Weights of a small spectrogram VQ-VAE: decoder activation leaky_relu.
Rows from block 0 of the decoder of a small spectrogram VQ-VAE, named by matrix and row number. Rows with one number belong to one channel. Each number is 200 + 30 x the weight over its row's rms, rounded and kept within 0 to 999. All counts start at 0.
After each channel's rows are labels from the 100 clips, of 14976, where the channel reaches its highest value: "responds to" is what is common among them; "band" is the frequency band that holds the peak. Only what is clearly more common there than usual is listed. The data: notes from a synthesiser with random patches. In brackets: how many of the 100, against the usual share in percent.
# convs0: first 3x3 conv (decoder.mid.0.convs.0.weight, 256x256x3x3, each kernel summed), inputs 0-85
# convs1: second 3x3 conv (decoder.mid.0.convs.1.weight, 256x256x3x3, transposed, each kernel summed), outputs 0-85

convs0.252,185,164,176,214,253,225,181,202,181,232,233,172,181,175,177,187,226,164,188,206,116,196,198,241,192,241,166,209,195,185,256,243,173,166,159,243,208,178,217,246,205,188,194,225,149,247,199,183,183,158,194,219,245,150,225,183,127,183,226,187,169,276,213,183,190,192,237,163,214,181,197,234,198,223,155,156,173,206,210,205,243,223,221,190,200,225
convs1.252,201,181,150,249,200,227,134,162,249,205,176,181,202,204,196,213,240,195,180,210,249,143,227,192,208,190,217,200,157,201,206,279,230,160,231,182,228,182,249,199,184,187,147,225,175,271,175,183,192,170,209,209,189,166,249,220,249,153,258,195,232,145,192,185,163,191,169,193,215,203,242,124,147,217,180,230,225,226,226,145,254,186,222,193,208,223
responds to: drive (87 vs 25.4); noise (53 vs 10.1); gate (51 vs 25.5)
band: 4000 to 8000 Hz (76 vs 25)

convs0.246,179,199,160,228,171,195,223,246,193,158,134,202,173,259,190,183,188,207,152,216,230,199,214,243,172,226,195,206,266,215,237,221,230,144,228,224,156,193,260,176,205,185,149,154,194,193,216,171,149,175,243,241,201,186,168,156,184,182,172,194,211,226,265,142,206,233,198,250,175,192,166,275,187,198,164,189,191,227,184,208,189,177,239,172,170,186
convs1.246,240,196,209,203,208,195,184,199,195,171,212,181,230,163,179,192,204,207,197,223,260,189,250,211,222,230,161,212,217,197,198,163,161,246,211,191,147,253,179,194,187,170,204,213,238,238,218,178,179,156,216,185,157,191,201,183,185,192,227,144,219,206,191,163,169,231,235,153,183,149,207,133,198,215,220,236,199,246,212,176,198,239,190,221,180,147
responds to: drive (89 vs 25.4); gate (54 vs 25.5); noise (46 vs 10.1)
band: 4000 to 8000 Hz (69 vs 25)

convs0.116,215,244,205,198,190,132,261,215,240,186,262,195,233,224,157,180,218,203,186,181,201,194,190,208,235,183,225,110,134,187,243,207,232,214,178,202,212,207,187,228,207,196,179,216,188,180,193,170,202,230,178,242,227,217,83,196,239,197,224,169,155,198,201,192,193,223,152,212,216,188,224,179,215,200,236,155,233,233,229,223,192,200,198,208,171,188
convs1.116,233,246,183,200,209,140,197,182,183,238,197,176,193,166,253,192,252,141,172,177,179,169,234,211,197,195,151,276,172,192,164,194,214,226,188,157,171,163,203,188,186,205,213,176,211,204,212,259,225,244,181,189,205,153,149,207,200,204,206,203,191,203,183,160,226,254,232,201,197,161,222,137,207,153,188,127,184,164,236,201,233,148,184,215,207,198
responds to: drive (57 vs 25.4)
band: 500 to 1000 Hz (30 vs 12.5)

convs0.224,119,219,218,223,232,163,232,139,207,192,191,163,225,141,203,206,196,203,222,217,204,215,192,171,156,193,184,195,223,180,182,239,256,150,227,199,141,226,209,180,206,186,230,182,215,191,208,162,191,228,174,246,208,203,181,152,209,155,196,164,243,194,295,209,213,220,127,222,184,200,225,193,164,189,179,153,186,211,196,206,175,259,196,116,177,203
convs1.224,153,177,238,202,171,259,242,194,218,239,165,170,193,216,188,238,225,224,164,207,217,181,208,224,181,218,214,117,177,149,263,224,249,176,146,165,197,207,151,225,184,166,210,193,209,196,169,204,204,263,187,191,191,223,215,216,179,193,185,171,182,245,162,223,193,201,195,198,257,193,168,197,195,172,217,236,182,178,220,193,145,134,186,216,165,216
responds to: echo (63 vs 24.1)
band: 250 to 500 Hz (39 vs 12.5)

convs0.193,195,207,160,228,165,214,203,232,222,181,206,212,169,245,202,201,191,209,157,190,184,170,178,188,175,208,217,241,256,208,187,225,207,203,187,185,161,232,195,210,238,150,182,200,247,188,151,233,192,174,206,167,181,191,232,250,174,207,151,183,242,143,271,171,209,176,259,151,241,173,132,206,237,177,121,187,214,215,213,175,144,257,202,187,212,186
convs1.193,211,182,235,183,179,130,218,191,225,182,187,239,163,194,166,178,145,192,222,252,186,173,196,178,154,189,225,175,210,131,242,183,157,168,233,189,218,186,170,244,197,188,151,173,240,157,172,218,201,256,208,193,241,191,176,183,231,193,184,184,230,177,167,176,145,233,202,202,203,219,252,190,182,184,142,150,182,212,164,229,159,198,184,198,165,257
responds to: drive (64 vs 25.4); swell (50 vs 24.6)
band: 1000 to 2000 Hz (34 vs 12.5)

convs0.245,212,197,196,177,154,181,248,220,189,182,180,155,169,237,163,145,169,196,221,255,162,204,223,215,233,233,249,167,140,177,154,209,174,199,205,230,224,229,192,164,191,207,218,235,188,154,259,199,198,171,229,155,238,186,256,203,198,226,163,182,197,198,177,222,207,163,210,198,193,182,205,172,220,169,265,184,175,160,246,226,148,151,249,239,205,152
convs1.245,212,203,183,176,188,256,244,142,224,215,145,247,222,172,214,204,205,197,222,227,204,172,215,246,170,165,192,179,200,181,200,231,196,207,191,198,200,191,235,201,163,222,175,217,211,196,206,249,175,198,180,202,207,168,165,186,188,184,147,237,206,248,205,162,196,216,185,190,222,202,244,196,223,171,196,217,166,181,205,159,248,204,177,177,193,210
responds to: drive (62 vs 25.4)
band: 250 to 500 Hz (57 vs 12.5)

convs0.200,254,253,170,211,196,178,189,164,192,128,157,207,161,170,199,215,214,203,179,221,198,165,197,212,241,180,264,200,224,198,190,212,194,176,206,197,217,173,227,191,205,184,223,143,219,202,156,253,176,169,118,224,157,203,243,153,219,264,238,132,171,233,245,123,227,212,232,192,202,220,196,188,225,200,220,182,236,248,138,181,184,174,185,228,212,179
convs1.200,148,227,225,160,203,176,215,186,201,236,168,210,175,157,163,191,186,211,149,211,203,175,175,180,184,198,238,193,186,191,177,184,136,183,200,209,185,221,172,211,196,162,241,293,200,277,198,156,137,197,166,205,246,149,248,202,256,165,178,185,157,237,150,191,162,187,253,240,170,215,171,196,248,229,162,199,222,210,180,206,198,256,218,172,183,209
responds to: drive (69 vs 25.4); inharmonic FM (26 vs 10)
band: 250 to 500 Hz (31 vs 12.5)